{"model": "segmentation model", "dataset": "single toy objects rendered from many sides on busy backdrops", "train_examples": 50862, "image_size": 64, "crop_scale_min": 0.8, "horizontal_flip": true, "num_classes": 8, "encoder_arch": "poolformer", "encoder_norm": "rmsnorm", "encoder_norm_position": "pre", "encoder_activation": "geglu", "encoder_mlp_ratio": 2.67, "encoder_parallel_block": false, "encoder_inner_norm": false, "encoder_drop_path": 0.05, "encoder_patch_size": [4, 4], "encoder_conv_stem": true, "encoder_depths": [6, 6], "encoder_widths": [48, 96], "decoder_norm": "batchnorm", "decoder_activation": "gelu", "decoder_widths": [32, 32, 64, 128], "decoder_blocks_per_level": 1, "decoder_block": "basic", "decoder_attention": false, "decoder_upsampling": "nearest_conv", "init": "trunc_normal_002", "residual_init": "scaled_by_depth", "optimizer": "muon", "muon_scale": "match_rms_adamw", "lr": 0.0073, "momentum": 0.95, "nesterov": true, "orthogonalizer": "newton_schulz_5", "adamw_lr_other_params": 0.0013, "grad_clip": 0.5, "ema_decay": 0.995, "steps": 12700, "batch_size": 128, "epochs": 32.0, "lr_schedule": "cosine", "final_lr_fraction": 0.05, "warmup_steps": 2540, "weight_decay": 0.1, "adamw_weight_decay_other_params": 0.01}
Rows from block 0 of the decoder of a small segmentation model, named by matrix and row number. Rows with one number belong to one channel. Each number is 128 + 32 x the weight over its row's rms, rounded and kept within 0 to 255. All counts start at 0. After the name is the row's rms in percent of the matrix's.
After each channel's rows are labels from the 100 images, of 14976, where the channel reaches its highest value: "top examples" is what is common among them; "peak on" is the class under the peak. Only what is clearly more common there than usual is listed. The data: single toy objects rendered from many sides on busy backdrops. In brackets: how many of the 100.
# convs0: first 3x3 conv (decoder.mid.0.convs.0.weight, 128x128x3x3, each kernel summed), inputs 0-127
# convs1: second 3x3 conv (decoder.mid.0.convs.1.weight, 128x128x3x3, transposed, each kernel summed), outputs 0-127

convs0.119 102 [ 60 144 161 106 128 126 127 138 118 147 100 160 142 104  95  71 125 132 148 107 102 115 136  96 100 114 104 133 129  84 197 114 115  88  96 121 142  90 150 138 105  55  55 124 141 139 100  95  99 111 146 144 154 135 108 152 149 142 147 101 171  89 102  76 120  94  79 121 137  75 104 154 140  98 113 134  89  94  87 126 107 193 125 129 131  53 151  93 110  73 158 160 114 166 170  85 124 138 108 112 152 129  90 120 126 119 127 121 107 106 144 146 133  98 111  99 110 152 157 142 102 151 147 130   0  79 123  30]
convs1.119 120 [ 97 154 187  49  69 127  70  68 150  80  94 103 112 124 164 114 123 134 104 161 111 125 145 123  96 107  98 139 109 105 150 168 119 118 137  95 123  82  99  75 159 183 155 123 160 133 109 118 152  56  85 149 119 124 114 107 126 174 108  95 155  91 135 158  97 141 197 108 132 125 115 164  83 179 124 168 129 164  99 157 104  68  97 181  97 143 125 170 148 154  97 106 127 157 197 171 107 165 136  93 192 163 106 143 184 113 163  94 139 103 125 160 114 142 138 167 142  92 160 165  93  76 119 136 164 135 151 142]
top examples: robot (61)
peak on: part in the main colour (93)

convs0.13 104 [162 170 113 103  94  54  93 169 128 126 113 105  97 151  91 109  91 138  95 100 117 133 134  99  35 108 167  99  65 150 152 108  90 126 130 131 116 158 111 108  91 145 152 111 107  81  83 116 139  77 129 138 127 117 119 110  75 155 155 124 112 141 132  99 112  64 110 122  99 121 121 138 141 145 148 130  93 127 159 103 131 129 136 109 163 144 125 115 138  83  73 149 100  64 143  90 137 130 161 131  50  98  35 144 105 130  96 115 129  79  83  90 122 166 138 125  98 152 106 111 136  27 105  47 118 155 121 179]
convs1.13 109 [161 118 125 152 173 111 100  78 128 154 118 156  87 165 136 178  92 150 143 118  91  91 129 146 144 124 163 124 131 142  63  66 114 126 115 140 124 141 129 123 163  59 156  92 145  95 107 126  44 134 133 163  89 159  82 122 155  97 156 145  77 155 119 122 106 132  98 133 152 140  90 124 204  92 117  87 104 156 152 140 120 106 160 146  36  72  45 179 141 114 152 152  93 155 122 151  99 118  98 115 128 108 161 110 115 146 211 156 119 166 133 111 157 173 114  71  85 174 133  98 125 153  78 105 128 147 158 112]
top examples: from above (64); barrel (31); snowman (27)
peak on: part in the main colour (97)

convs0.96 089 [ 86 129  79 135 119 118 117 136 156 170  98 106 128 169 119  85  80 120 103 128 147 124 106 117 121 154 154 196 107 115 116  99 112 158 110 106 122 148 107  95  92  90 163  88  82  93 115 109 133 101 111 102 146 122 129 112 105 160 144  94 131 128 150 147 143 134 133 139 105 111  93 110 112 122  40  67 109 123 106 124  76 128  97  86 119  98 125 104  94  72 168 130 108 142 186 166 188 127 152 165 110 172 146 106 134  96 178  81 125 176  73 128  59 119 134 123 108  72  91 125  87  46 163  76  24 141 108 154]
convs1.96 132 [212 113 149 130 175 145 188 128 146 129 142  87 123 166 109 109 103 190 143 125  88 166 140 155 163 149 145  89 130 134 107  90 148 103 129 168 119 139 169 146 140 101 140 110 157 103 118 113  97 134  73 122 142  81 139 134 158 116 107 113 157 170 108 146 117 154 136 192  97 133 172  72 101 137 119 138 169 133 142 103 180 164  91 132 132 132 151 108  90 158  55 144  61  89  97  83 105 193 137 160 126 126  61 162  93 149 122 108 151 111  77 183 121  99 150 218 161 110 165  72 149 110  77  87 153 124 107 124]
top examples: umbrella (32)
peak on: part in the main colour (37)

convs0.83 118 [106  75 142 132  89 134 119 167 139 117  97 124 102 125 180 187 140  95 117 106 138  88 115 151 138 107 125 154 124 125 151 151  89 138 106 109 164 124 149 148 117  96 140 135 144 131 113  62  37  99 106 109 113 106  97  89 128 127  65  95 175 104 114  93 111 142 143 182  83 121  98 147 122 140  69  77  86  97  93  72 145  91  87 127 110 117  98 105 155  86 198 121 115 115 201 115 131 105  74 123 122 117 120  77  89 142  71 129 145 162 128  87  84  58 129 147 122 131  67  93 148 169 156 181 167  90  81 148]
convs1.83 103 [182  29 131  95 163  74 144 170  95 149 137 114 176 124  31  85 158 136 134 183 128 173 106 129 142 143 128 101 119 181 121 113 110 131 135 157 153 129 152  59 133 134 101  78 138  90  99 138 146 143 121 129 106  91 140 113 121  83 130 158 135 160 133 124 138 160  89 154 143 133 164  82 132  64 150 102 212 151 130 130 143 146 133 119 129 102 104 120 119 103 161 150 178 126  89 122 162  61 166 179 124  91 103 153 151 168 110 128 105 136 152 122 165 161 120 141 184 100 148 129 189 103  97  97  47 111 148 140]
top examples: teapot (37); mug (26)
peak on: part in the main colour (91)

convs0.58 103 [131 106 102 176 112  92 112 176 144 134 126  94 120 146  82 129 175  96  85 139 121 119 120 109 122 119 134 130 161 179 132 113 121 137 120 112 142 122 115 151 127  78 141 120 173  98 165 150 122 111  84 175 132  97 112 109 103 116  68  94  99 161 115 138  89 144  70  83 134  85  53 163 144 125  23  52 128 153 124 123 166  86 139  79 120 105  95 100 158 175 171 133 132 112  95 114 121  98 173 133 138 101  98 111 111  81  71 118 118 167 182 125  78  85 112 101 152  36 106 151  66 111 184 121 137 144 145 111]
convs1.58 098 [133 151 110 100 134 142  86  68  87 148 112 127 143 128  88 144 152 167 160 138 109 114  99 153 172 131 121 125  92 112  63 130 137 122 116 157 242 148 166 124 165 210 149 112 117  94  96 118 195 166 109 107 170  98  65  48 132 166 128 106 120 136  95 117 139 163 109  62 112 138 126 101 135  80 134 133 131 123 114 115  54 155 170  93 193 145 132 156  75 151  75 127 127  95 115 139 120 134 122 145 110 147 112 161 155 142 109  93 138  95 114 168 148  96 171 173  92 141  92 105 174 120 167  89 117 151  92 152]
top examples: umbrella (79); from below (76)
peak on: part in the main colour (91)

convs0.5 099 [125 102 166 125 129  98 160 133 102 121 116 113  78 181  89 103 112 102 169 137 143 120 153 159 136  96 124 164 143 157 137 106 179 155 159 115 134 155 130 108 142  60 150 137 135 145 145  80 101 112 178 106 165  99 110 173  80 147 167 103  94 150 151  68 103  95  89 129 111 111  77 182  96 109  98 163 176  90 180  94 115 111 136 137 123  85 138 107  94 142 120 145 132  62 100 108 131 108 140 137  73 104 142 180 124  96 162 178 124 128  88 120 136 206  98  79  53 110  93 161 138  74 167  34 106 135 130 106]
convs1.5 099 [189  95  83 113 183 129 115  54 147 158 144 136 177 120 152 132 133 179 112 184 124 121  83  98 121 131 121  91  93  84 163 118  35 115  75 115 117 103 173 141 176 105  90  80 130 168 128 117 101 106 129 127  92 102 104 119  91 109 194 208  85 122 126 124  96 104 160 135 146 125 179 135 110 124 144 118  47 159 145 154 154 109 131  97 152 107 156 168 167 121 104 140 129  97  91 194 130 162 130 170 136 134 121 107 167 123 138 108 104 152 160  86 105 127 139 142 129 150 156  71 103 106  69  72 109  98  95 112]
top examples: from above (64)
peak on: part in the main colour (56)

convs0.23 081 [ 92 175 136  90  45  89 103  77  83 118  89 126 100 138  89  93 117  94 135  46 112 145 166  59 144 135 136 130  93 144 138 118 153  65 120 133 124  88 132  99 138  62 113  82 143 106  97  85 109  92  70  96  85  59 142  88  93 162 163 136 116 116  92 121 180 137  82 134  70  94  85  87 136 127 186 188 140 119  82 113 120 139 159  90 107 117 104  87 122 132 108 102  98 140 125 104  97 119 126 120 115 147  39 155 111 138 131 129 145 169 103 115 129 167 103 157 112 127 111 137 108 126 182 124 118  93 125 109]
convs1.23 106 [ 80 108 156 100  99 109 115 151  51 140 118  96 145 130 123 157 174 170  77 162 145 214 112  88 146  84 150 115  95 154  86 140 133 153 130 137 120 135 185  94 112 154  44 155 108 152 124 131 135 103 119  97  67 108 106 124 103 101  66 144 176 122 161 123 137 158 146  71 110 155 112 160  92  77 175 158 133 100 112 134 126 117  96 154 135 108  77 131 106 167 131 153 149 181 108 149 194 143 130 158 121 127 158 118 114 123 139  93 111 109 101 145 131 152 142  83 186 139 132 133 176 170  79  77 107  67  88 197]
top examples: umbrella (37)
peak on: part in the main colour (90)

convs0.89 103 [ 85  93 152  57  74 121 151  96 107 119 117 101 157 106  86  86 104 137 132 159 145 129 105 120 190  79 143 124  54  82 112 136 163 150 129  89  96  81 155  85  97  83 144 106  75 141  90 198  68 104 134  87 198 108 134 138 182 147 133  68 130 134 101 138  98  94 113 126  80 123 126 104 113 124 163 163  84 121 123 131  92 127 109 106 154 148 116 110  74  94 141  79 117 162 150 158 142 155 103 147 137  94 100 119 109 102 165 125  68 151  86 110 165 153 132 127 126  91 111 104  91 115  67 101  56 128  87 101]
convs1.89 102 [173 147  81 102 144  96 126 104 159 131 107 127  89 142 124 168 169  34 142 119 100 133 136 123  79  93 156 143  92 128  90  96 133  91 109  76  68  89  60 165 172  88 105 171 171 120 172 108 143 123  87 146  30 162 129  58 103 120 157 186  77  99 130 152 131 156 135 150 148 133  75 102 130  83 149 108 124  81 126 111 130  84 123 121 162 130 180 115  72 103 119 114 156 121 160 147  91 124 129 133 171 137 150 123 107  84 136 121 109 136 178 119 128 168 117 127  93 198 112 130  89 135 190 125 125 125 152 141]
top examples: robot (51)
peak on: part in the main colour (66)

convs0.21 107 [139 124 136 151 186  77  97 112 130  98 128 141 149 106  60 148 165  85  96  75 136  95 131 110  85  99  96  97 186  81 105 120 100  96 106 135 110 127  66 123  86 143 118 126 165 139 113  84  87  74 141 147 102 150 113 160  91 132 110 131 110 165 133  97 174 136  74  97 118 126  82 130 156 159  59  65 162 137  91 105  86  61 140  83  78 160 100 135 145  94 113 130 137 143 110 121 115 112 140 132 102 145  66 137 155 142  54 132 109 132 175  87 165  61 129 114 148 158 170 175 110 145 126 124 115 109 131 211]
convs1.21 105 [162 111 110 107  98 114 155 116 133 150 116 138 126  91 122 136 150 150 113 161 106 107 130 118 132  83 126  90 134 129 122 165 114 117 181  39 123 144 196 129 228  73 141 161 125  56  89  90 103 143 132 123 136 171 169 108 139 136 113 131 159  99 156 138  76  94 114  75 121 129 185 149  64 126 132 158 132 143 106 120 134 174 109 140 144  78 107  83 158 105  64 142 143 100 104 103 126 146 153 136 108  90 130 104 116 136 131  86 129 109  85  60  36 161 115 113 132 167 173 125 148 163 103 118  76 134  70  70]
top examples: car (47)
peak on: part in the main colour (49); white part (38)

convs0.61 101 [149 100 158 107  88 101 150 142 183 140 137 119 129  98 105 135  90 131 104  75 151 117 103 103 130 136 102 113  79 142 140 151 212 109 110 132  80 140 106  89 104  78 172 105  52  98 188 125 116  50 158 115  89 170 139  88 111 153 103 144 110 135 176 143 120 136 125 117 124 109  64 139 117 120  78  84  99 141 100  98 125 146 127 111 116 116 143 123 140 153  84  79 121 117 131 138 148 108 127 103  91  74 101 132 101 100 148 152 148 137  73 142 159  91  96 105 113 135 110 100 188  28 147  19 151 138 163 137]
convs1.61 093 [141 114 139 130 115 130  74  26 107 106 100 149 133 169 148 152 108 135 107 155 148  84  80 161 108 168 117 104 169 118 105 110 119 180  89 171 171 100 209 124 109 100 117  82 153 125  65 102 179 152 184 117  98 137 123 130 116 118 108  97  92 102 103 148 116 127 111 115 152 171  92 164 102  93 132  80 103 198 145 164 145 122  87 110 131 168 165 125 100 139 118 178 138 114  97 112 135 131 160 104 122  93 143  82 168 142  61  99  67 124 103 141 127 130 157 145 106 227 183 153 155  98 108 139 101  98 129 109]
top examples: umbrella (36)
peak on: part in the main colour (90)